python train.py --model="image autoencoder" --encoder_mlp_ratio=4 --encoder_drop_path=0.1 --encoder_patch_size=[8, 8] --encoder_layers=6 --loss="l1" --decoder_norm="groupnorm" --decoder_blocks_per_level=2 --muon_scale="original" --learning_rate=0.0096 --orthogonalizer="newton_schulz_5" --max_steps=5500 --final_lr_fraction=0.01 --warmup_steps=270 --adamw_weight_decay_other_params=0.01
Rows from block 4 of the encoder of a small image autoencoder, named by matrix and row number. Rows with one number belong to one neuron. Each number is 500 + 50 x the weight over its row's rms, rounded and kept within 0 to 999. All counts start at 0. Numbers have three digits each.
After each neuron's rows are labels from the 100 images, of 14848, where the neuron reaches its largest size: "responds to" is what is common among them. Only what is clearly more common there than usual is listed. The data: rendered roads seen from a driver's seat, with toy cars, trees and houses. In brackets: how many of the 100, against the usual share in percent.
# u: gMLP up (value half) (encoder.blocks.4.mixer.u.weight, 768x384), inputs 128-255
# v: gMLP up (gate half) (encoder.blocks.4.mixer.v.weight, 768x384), inputs 128-255
# out: gMLP down (encoder.blocks.4.mixer.out.weight, 384x768, transposed), outputs 128-255

u.553:459568590379503459416501492468475596531488523482469470465520542547469592439474527526467527563540506512504531580526545424517445553475485431474516470511438524457535539528571522445455478554535465503557546450466514532554488521521523571504477460425481547502493507493464384480488594510485487536531349505560477496458472413508501599475450529589477554438572540513569532563518441473514479507495
v.553:443523477504580475460494551581504485431390487442552457521534496530464482451539501510418535544381543573493493480431544474492538487469473430410554560494366553558517471496515538552425581511458409547426489572428496484453544475545435573529582460377446546530472512473400450444451461538477467466513566494440489426615510454489475628521479519498480538450439545506509465503451429430407455466530
out.553:556582484568451552553498480555503531481529547513413578499488596434499499422477546517587483461514472468537461478507488543536420460444585512439470489508499498474524473487543424450501545530488530466458526484510481532545516499595557543372499524505546551519443472435560505503500526487482511498530490452436546506517444501493450586544583502523567480491481469502474444489510602486504527545355
responds to: lamp (62 vs 29.9)

u.576:581580591539434532509556458427369584448515395403501503520485539628492509463470438524536498441499470560513552524486518452595504450435579453462465406533513512520602575472468442460508520512506554600549399612495531558490508548563472589514423516544435527540553537474514521472518516463612477567593473505547456508511483511491487552423481499532533545579569461512441419464487512472485497439463
v.576:552449510487472506423514512439616506394541515488462514486519522478516552449561461415486473621579519456543490416566513487575464512459466548566435526460497558510458541495484386500490496539467499473487411491523465446481572543506506493492485596548465453458510429597400501414529604503556422451503511540506466530573480510541502527528410484439453495440502551480510516480582518488540591460563
out.576:416560517390529533509421598494598498561478566499603418543476468484515505522506593473510533528430445449430553546618510481468475459595559513562562479430546496530550504471464503540455448440565352462499488471465453593548501607499521518498469475477499500510499540437475432478447559473437558416527558471493504438565544522496519432462398512531490373528429472519460444460486536563470488574519
responds to: house (64 vs 31.6)

u.586:423478527516522541522529554495539488452507599539464467469515430444546514477608456515476441584498492531634510489595479489540524546455440531530485515467418542575456538492371520464465466413482546531544511537470463490525590481584468478554448534486500494610542481511531506506484427432485488473519497589497471474577422454557510511475580509419525503351431360488541514543531519587538595509448
v.586:435483494493468456480477460531376585531571536393528447554426409527487529425502469520579509563502530464540521600465490518555499517454576449555505510468401448523512466496507460492449536449481536524518481554456525542600476477476574469471520495524374505469573435519565559497537549395506551498503570546532437522547512537569500634386587549395451512443496485491510516477508518464561424448468
out.586:463445456592511571490562512472566490487530495469521474476503487435467511594562466480491500455503572501512462449431520491498530429496442540551443461466490489569553523533502465524520546538542573505503415498406470591502563548461414613620494535410594516450411460586496511536452548530513544503444460430555468541520554409582506402536442522482567533485443475455526422463405461515552563568473
responds to: vehicles: two (67 vs 41.9)

u.299:406576528479494510538451565519456482600497546521525512447480523442502515497495474591508500515460562406529516488482522524559465473502469508438493484432517526470483459563511506491531472441502481582538526501449505485544543462491540462625659438402464542486452471526484638566418517537457493482453554503483479530503483402492496455519442521472518412502480602455476538516560473477488539571537
v.299:439484515473484484576515514553482546511453455538456397536470484493501433503484540492477475427508433437503543562530484464468542479470423465478553500546538468557374525453495474535539540519525506577411555563469468487510425557510479577484457569404486538593480453512426502565496433565555430536527531464489537537454459445549609477542456542551478495570446477431488463520429461460400500538458
out.299:525477604566515606423508502476484543549494478437550429437374377465477497535485505537540617579513583518590526518533494504527482455485557502470505505496505511524489478537544459458520463492484390562521523541486507495579520482504516528562510363516582479437534497544568494546413574460505481510497592546516424565465487521486495476477546527448462449521472489556442521500468378373492466513496
responds to: vehicles: two (74 vs 41.9)

u.504:522458505431465426419539437471465515405487554511494512581418470481535491469522442478561493468474477540430399501499551512438522537547442545575520462415555587547522606592518530578514566505445469475538453573553564492565440480441568564491503523447412461455534425484427481498454486515496441554555433495489480462501574505469434616477492463465458541569509455394530405472417589541535648450454
v.504:363631517433401442477526464503520512457543492472560507499505515403617469505531473431530577537474515462505564364509426545458489574530461420603463570518467485565581518492527495564474521465520533422384599529540550574456562499505491511492484456504530513485551515508454473467466467507477526488551515500534498442455459511481515476446526465498487492496517579501554563532539550452466549504483
out.504:458572492510515574505487485477446520473504505539482533479487441522479514539499511440548556470537571518601490590520491494507471543429500485443577523458567534461536538433464556396476566519449503500446538410534504479393552526558576449477443549621515464419451457480623496453513512486499467529530495574498494571546416469384583442499524470523551566393468503527501520419495449481531481535497
responds to: dashed white line (62 vs 25.6)

u.676:510524486525526546499449523440484497469453535534439478468409474444509465485519460517436419562546504470471573434556517474419419612579584528441475472552433421453575544512508568504510567434394611578496457467457472443476503491582485563432440482558485425493484499476558484504585629521469432471492520478451601476538467432438518465441547604492546476521518478458470528477612450496543543471527
v.676:555512500487513481568465420578456596459454427460434436545569409534445490543539505517434501517475491559420508458536554513476499534484472482468490552615479431478511513499520539544522470448512531474463537479481547446471505540520538442533599484559474567576360454552509460568594520493498429606507452501439477538510402397480583468528501601527524534542449412451489449507605496528561562498414
out.676:489554477490514471516521546560435455569496468500448525356602496490543493360536552562438468507451453529572539563446423598601559472527423541461443442467540539469550497481518600545539517591506435531497449484551642459500470502448469607513500494416498538468563456453516413441450532522483533476437518505484387520538563462420451525474458409543541522543585593549530394509588586572487506518661
responds to: vehicles: two (68 vs 41.9)

u.160:565494548462563450443549408594410478498483500512509419511505544438515538492576524462477551468457483491533549473614586430587512538446416534513528531449482435509578462438551412474455413567494398557515514571519528513402499551423408515561504516493483512565390479564443509444402520538467496535617499590493506502495452436435541485483524465476423537402434506476547507351551502482536455428488
v.160:569488495493500455509472458507459467505409522538511410498522609426505495475611515540462545470504503541520561516533499408535544550564450489546463512446482440475643463401537391526475375519427473544459474500539497573507516503486458527519562467580465444445332516562475592501421519561436544487579506552491546493506435461479458507525545402500446598523449611534477524401376534445484408441503
out.160:453432398499526485537484573519537513549423501490433596515495470461407537468484450488465578571441550481519455537482489451486493484571519393367521479453525562463460467410436579394475544428470517524549548471538462471491511439515560451569523381494483569494504550443573512465488498471547495491511438504541509513486617520462341481500554543537538501542493468508562445639434507508385631572582
responds to: vehicles: two (68 vs 41.9)

u.603:455534477525462506455475504489515535542563517588471498475492527530422543570498558462573458423565451563519501424469493523480528531581471434468498445471499584567477441513441502552470627499506539500493529515485555577402437484494473506459478582415465435498468470480568514606501456519519485562390504558402429442498551474461460502516481470479517575513484483434458541526623549479531485483555
v.603:591481511500453497465501516493483470536584542434598569461496556491540534482500445566604455519551518556516453507588471556555490437462520518506491595459437392496641506516514448441553415485498501450410481493524529544494581418467398430552640510477504491465509494473579508464421389501470598476508510538481443470506485555478515440530538500496580543416556540517502614556488477550561511482460
out.603:472542543426495462507478546422480508437453428470601504410458550570545506472565545418497481555514532540494577539535558483592488478449516471488429534420498424577506563481449488528502393467500418483530576530468436550475474456537545502522536510497448542447598498520506592411395518484530508468527447472605469474489428448560448549536503553476478436549506520536506514522452511462524575640532
responds to: dashed white line (57 vs 25.6)

u.521:410510495496395362430597442519469430498480601497513552530490544489523491504493411432544466496514504533501406570505562485493459555577508539457464568459413490528433592543520445488461481408509451436561571545437580462548439527450540493563482507548514535517533579486533502558581504529497514540570451537453562491549533559501441602483414430463582561489441455445531512396533492531467456458552
v.521:488540569527555453480473427536441480384429472437464539522533520576438507553504493467476520538487517525487512456454555417365546448501499458479540522432382512611507499560503427543529474459536470489603554520511426375510439475496533482489495468546511515408515563481455485481525554436494604523536562612494590556549541517529571514489428532488622578456553421566559394532491486562362422501525
out.521:564488490458514433513488662431536545522491454500495567503527595529437466517496527516497544468523477495520482500491407538479509457490497499538500487480491494493452424525532531529443459550533396510450468475525394501527662520609444546442533564612444455496460429477514468528511575492433511483489574524512531447518507450443429463542460544533527532490478585568405527495499443446604498519441
responds to: lamp (60 vs 29.9)

u.47:579453439505513459514476464428476574427512375544443584445532475451498516496528506576554576464575505519584466493442513519467474503428438469546455500462533586494508514521514505517497539502494458538466456458494424591540587514463575430479500534526578485553534449608504604489428499580509513437478577443462464534460480512484463553547631476450412571509558560475473446588468458542467506472467
v.47:547558513550522500532509563531438522515503456526482402599485553530432453442391585574483578518532546547434510479487499404457415528446552504546518510504413524466447480524447535506563521572495482472432534433522471538491530523382510510489535463558486421591517531418508489506441449493552517533526547410550541492560487392544473473597559579475454511547410495500556487440523545484478519555499
out.47:462376509483485539542504550508538534474458392466531538569552556509532480499498406550507580497527510551423407493584494551417488543525441542381400515612511437500448540559608577578470465502514523556443534433470459469533479466594503598556512549477528466506540594558525534568424500469537492474636473564496511458430515498571436395547504429426439543467534522514468427482474419480448466536395
responds to: vehicles: two (67 vs 41.9)

u.204:486430521465449434502516487527462438428484450562523527514544523473450478500440558596581479479491492497490465498515462471452574500542490461591560561472494413555487529504482559473562498401498519416456495603568478569516470579509512521483483497483416470612424517440557490517540470529486374469446553597456468439516514447473490546426432573448526490436638439406419510524457525522459487678486
v.204:484552522551485498549499531492522452578438480491441488582429462505513539525467418474524547434470501603543514490556539526478557502526519532586480520579471531417554517549459528495510500452482502482512542520497490546499515488438589477483525570509509476567503521461491507522477529417582512528525524542550510496492416485556522583511511509571515549414515393506469495501492495477528507515546
out.204:412475548503540538477547482514485486475443494506504559525474485505508516503478449510534451505535489437441577582471495526537465501461606516461497512499503507498509533486485558549525494547547478529465571514439498466516515558490547535475543525508497579413454447544482488534482598462488538524599510392489585652484530499474532538567521396445468500586398571545486457435561470555485567506558
responds to: vehicles: two (67 vs 41.9)

u.426:587556454443462564496554585458534495571529523472442440489497539480495433469523571535571424492453476509554478531458563471571577476544550462415405632524432520549442459547482453465552417508474526609520511629465436505505460461552523439445474520437492456496552561473531467401505493515451466435540557471546527531575503528548501597526481445561416496521537530525461403539627453418510465531566
v.426:465502545573476511455446521479442555444517509467566445570553423596456557573393461425493556459476491445418498556495507379410423539497505563549493511498514525595464432559531471484549463457484443476556507466449469432491522441459526499482443541461559505351457502571527565483601414621388531530481480535469543558520526624555527569495542514473491427593509500490536400477488550463472491497535
out.426:488461544490525459586461473519532537436448522493508591471573540488577518459635458449509544519434472597450480495491453593390508575396434511441589468534497471485447530494439570497561531495429501438472469533478526518540464508494464459489483420521438528459586456517499413540543508478535396511476530525448482474511464433463513455510434498541476452464378441466439459440446593476516463473493
responds to: lamp (64 vs 29.9)

u.717:529441583552517453451437545520524519450485468469428514516465538606416485482512540630508430534428589575496467535522537530489540494498498541393543579504509602465386534499466478447376451410541542521513437518495509422515536503534554543582544539482465524463623520453525462539524525481476482518506508456568586463508467579510532548529459435446436442607486506581539357493472509579464530565560
v.717:468531484477520519565456528495442450518569428543437503443506543548491510446497528449462480578501502540519536562533543480497427484521464512519476493561448482469530462495545500520526447451485457530416442563466490430466481547433404402468404575567460540507437396523526509447462529526472432468502523534551471570566468457452461456519496420509448607552516493485431516532454477399492471429577
out.717:424524566485422454514530618598552465456505425398520478558552453610506538469523533556442437542512482506429563476509454408546476540486513480437410458570480545451500501606497505557541586442472461533556539512406491588464437562451552542501463453506468607474368446583479477480605373444537516454447520514557546454502496531458481394439554564488532515485532547445465504449436447497501452547429
responds to: house (65 vs 31.6); dusk (63 vs 29.9)

u.555:532508482468522534456555440483447566463572459541476456511456486456515510522446527450410517550507548527485526445504527482534433479536541485486503539535478428550597557499466506519519565532501448516365495555417429478512471511507418505421440529525442540454468510564487465467510508518457528497555555550538439579492417549451459631465517566413438549472474473475499553600612492521459464517506
v.555:490510511526546541591586520477469466564504427406607435464437543555504462514536533441510493557503538492472452532473475500504451487595531561531527497564507526523520436528557537532475420507501563510414420522382492468501459451466518517531521509509406536525592491477423509502449531477477573486488500481460450538551418479432462510562412503402466616575449500495499544601511528514484377552603
out.555:537476447543535600509518530493500532489466459515631454538455497578488471491534587481558544511388462555544402568489355542482445561477533540536511433480540502485357515563479468500442492413550526479549490539568518466467556499562473493572541405540565571488601524442507428479546423428517407517545421553470499465462549538596406427522564589548522488535479474462436540489481517469576482477469
responds to: lamp (60 vs 29.9)

u.112:424507459504478422564432531476575431515617511535469469514515570454557490379512513469578603508449523499514615526538576498497471517564538559544489458490552601536599447496541474556478478467533494430536457508560468470449591474438479486458481574412440589535576548467517462520505470480534508449502536484571493515636498524505502575412431471480426492590559507559414538512463522518492455487512
v.112:481560404534417405575435455443461497495480504510500539485546468480539540508390496405604530461496554550552514533537494487545502512403518487493452458525572510505442447530534438547609429431537516531575487481476435482517460426531580492452515527546409518537472436401459567547530490474532555560532494511546510565559463523552520492426572626477521584587500532554461561528408513415538454497542
out.112:488434508485502455584545409517532562457524548565498449500409481452569462593530459486451539468458455504452544470455489467529527648408570518482474463503562488503486424448449540513445437471511462525402552477506634511562327482468465594501515498409473503531408464465522556496468444489503531473498556515493498503455490595529501404489530579417577498471426464467550531481518360566505551511446
responds to: vehicles: two (73 vs 41.9)